config.toml
model = "image denoising autoencoder"
dataset = "gratings and oriented noise at many angles and scales"
train_examples = 197500
image_size = 32
crop_scale_min = 1
horizontal_flip = false
translate = 0.06
rotation_deg = 10
bottleneck = "denoising"
downsampling_factor = 8
encoder_arch = "mlp_mixer"
encoder_norm = "layernorm"
encoder_norm_position = "pre"
encoder_activation = "gelu"
encoder_mlp_ratio = 6
encoder_parallel_block = false
encoder_inner_norm = false
encoder_patch_size = [8, 8]
encoder_conv_stem = false
encoder_layers = 6
encoder_width = 256
loss = "l1"
latent_channels = 32
decoder_norm = "groupnorm"
decoder_activation = "gelu"
decoder_weight_standardization = false
decoder_widths = [32, 64, 128, 128]
decoder_blocks_per_level = 1
decoder_block = "plain"
decoder_attention = true
decoder_upsampling = "nearest_conv"
init = "lecun_normal"
residual_init = "none"
optimizer = "adamw"
learning_rate = 0.001
beta1 = 0.9
beta2 = 0.999
eps = 1e-10
max_grad_norm = 3.0
adaptive_grad_clip = 0.02
max_steps = 40000
batch_size = 128
epochs = 25.9
lr_schedule = "wsd_sqrt"
decay_fraction = 0.3
final_lr_fraction = 0
warmup_steps = 1200
weight_decay = 0.2
Rows from block 2 of the decoder of a small image denoising autoencoder, named by matrix and row number. Each number is 128 + 24 x the weight over its row's rms, rounded and kept within 0 to 255. All counts start at 0. Numbers have three digits each.
After each channel's rows are labels from the 100 images, of 14976, where the channel reaches its highest value: "strongest on" is what is common among them. Only what is clearly more common there than usual is listed. The data: gratings and oriented noise at many angles and scales.
# conv: 3x3 conv (decoder.mid.2.conv.weight, 128x128x3x3, each kernel summed), inputs 0-127

conv.51:122121127126123146062120162114134131128126116091047132114117122113124103109147118123130136108130124134131112138113123120137128130130133120134146122140076126124125134131123123133125112139087131131122097129138120121121122117120122110117126183128134165136131144145119083123132141174140138164159152111019136143132121058153121145131172153165131122124128028129111136130126125120158109116086
strongest on: coloured; very coarse

conv.87:117107136130128167141136093115128124133131093125111128148132151123118108131122144127087117122138056111075227116152168137105133121119146108124141113117145136125131115132119125135132112138164128168143153122120152150139149107149141037122126128133133161119108141110160119148124143158128135154149122137107151116161125062161190135127096115060134120131117138137114124118152152139114120136152
strongest on: coloured; low contrast; windowed patch

conv.55:081130149115118114121132113102137153058142108121110107126154149094143128116179104149107100143110144138128115142110117148144167138086145137108147091131183130112132122089147063137110130111112136098190129120135164131119164129096082136151127158152145114127094107106129141120160121133109107114129117160129123112143110141142148154122140127126154135099068130114129063131102109123100150135184
strongest on: medium

conv.37:112125092105127128115134160128094127096108141110084127159120153136119124124126098131122172124139108101101107140067115120121095101118146157116103097134037114114153131091129100094108105112128138144139118114160082108123113114114138120110122198123094125119158172134085113081110142105151142102124136131118114112107129126111114075114120141118113086116147136115092119139138164166105144135164
strongest on: medium; stripes at 15 degrees; stripes at 0 degrees

conv.6:120139174168149109098097114115115129101099146095106086098156132118122127148062095126136094141135120131136139154113124105148104133064100155106100136133128113121095158094099106093133118144129152096111121121112043128138077131135182125098122190126092126130140127113115131113118124105137141120126115122130116108119119124107140123136184141116109070127136142109104100113138121148145142147157
strongest on: medium; stripes at 0 degrees; sine grating

conv.46:113095113135118041158115104105102114167110100134136104127106143145121118120074119124143131115118128111113125103181121126117120113128093124108142114083194095095132123135112132127124128124116115127115083124095116127123104124132113134119110084123131064122159108108100135130138103061126137104100146126159137135130123197108121130139175099107124136142123144135124132120142139147101157147193
strongest on: coloured; very coarse; dashes; kind: filtered noise

conv.52:124089129142141109123097055145114118106147114118103123109126149126117158118073114103117112142134130134141115122097142132135114071082134149138120136109092147136130133150070100184131116144110129127081136119093113111137067135106148119113132194106150132098126198139135141162168141107099114121121111154109118157122138136150124102129190127138124120142121152131107135136148123144114130130182
strongest on: medium; windowed patch; stripes at 75 degrees

conv.43:106138133139111123121115121130104099042114113095087145140115141145147073144177155149148117118164124113112105143110112126138140112117128159132100114122131141116093122099123105126115132124100134146112136143226055087103108126093103125142125159097125144115164157156138121112159139118126115110112100147129112099099095134105111113105123132086120127143159137132121108141110103122127122166088
strongest on: medium; sine grating

conv.91:124137122097125106112121107125151112095116111088109114142141153149076117105129142156128196114120106102121107120123102122112090108113120112125147108141220117120133105177139141161138117143144135101100120115117097125118103119128089103114092106117110115123151122087129129120104095090134142123123086123109106139106082141125102111135082103084116112050117098131140118119150112115089125106150
strongest on: medium; stripes at 90 degrees; stripes at 75 degrees

conv.126:112123086144148097083135148096153114115131104124132107127139155146113115095100111143117158138100119115130122121168139119127116093105132135123138178101125096110101123126156108133175109132125123118122139103123170147136159122127000117151121147119124140111146141140093169125112130120154062130135111146110109137114131125143128111140157143122086122121101143104152088132137089116149105167122
strongest on: medium; stripes at 90 degrees; stripes at 75 degrees

conv.18:121108158031132128098127111155120132117147141123117135124143099108141153108115171126129163125139138121106141141166103097112063120135079115116106117117068143127166129142156089184100123112122129146092126130166146119114112138110136144142139113150112136126156147125075124106135147100099113123146081126116162155111113134158116123099150139102127143065086122126140113115117146139092148134141
strongest on: medium; sine grating; stripes at 105 degrees

conv.65:109135116128139124129128151097096136096113155131103106089113111156134124124114128141122146175127058111094200116174127106092082102141115107145162176131109110085124159122165156161129100126131121167120149114131151089105115110111121103104132118127148123123168160136090122114163120127139100141114141140127105154132146104118157128109173130095133151108130126154125113132130096178140107177169
strongest on: medium; stripes at 90 degrees

conv.38:118141145119119108110121144112120087117110120100103158168122120135111125122168144100138129103155113107106106124092115107133135101055121146132140102149109134128120127127122103146127116112113139113142112092188040113100088126113121109103132212100124128094191154120127110115127171122131130120114088143121095119089116140095113118096151142105120145164129151122133110110127135124132140172137
strongest on: medium; sine grating; stripes at 165 degrees

conv.58:110125124121129077155133154122138124135122118145187145113160115115124111111112119113068153101121096097041178129103180144160124127116123111129115186164120143113124120120112135137115124149156131189129159116161134115114112094139144099106118100133127102125125123132123131158137154146138111107173122102130150139095096144112171133128115134036135124124121139118116128119130142128106101130136
strongest on: coloured; low contrast; windowed patch

conv.31:115175108115109130113143197096119131127077126131127104139129104112130107141197139153131160099116134113119139133171108115120144159134162111110125142146168106124102128099182144067116133107142115125171115130180171120096191119120109128129089072148101111151124088143136100096092110137144136112129145144133122094132106149116147162117123120115124125120132127134155121116103148113127118127085
strongest on: medium; stripes at 105 degrees; stripes at 75 degrees

conv.15:136131125131126109106107169142166100077107097102120109164143157137103135131128135095119125080124141111122110152121111151139144133132158162111174142154090150133107107114088108190084146130106123084124153117135150140124046129115102147118110191119107123129132128116125108116129147111131157114123089086131136114109101152092117123130133142135127098102128113124136142133120209121136143093096
strongest on: medium; stripes at 75 degrees; stripes at 90 degrees

conv.68:102088101102171109115094128152115138182111099111106106104116172120097168149133125118123169087124129138137114096134125117137164126065118134128156172141072113110095087077134139123143094125132132111130117112153086123105102115104129121121127147106121115161135157149104089119088117103117141112124149163128145100125103119120134150072141121110158168127088132082148135146104153122104118124145
strongest on: medium; stripes at 0 degrees; stripes at 165 degrees

conv.10:148105142136126109097128146129126136118128130112110130136136094146173146090142097149104115129142120127149136115109156124147133097058135134125149121112139164100091131068112107119147125130107119097105114131119072141108141124108068113157105162107027115144131142133082155098140130110116176124127092162121113138123106123116131124119124131108114124145107100134097135138123207126124112143149
strongest on: medium; stripes at 90 degrees; stripes at 135 degrees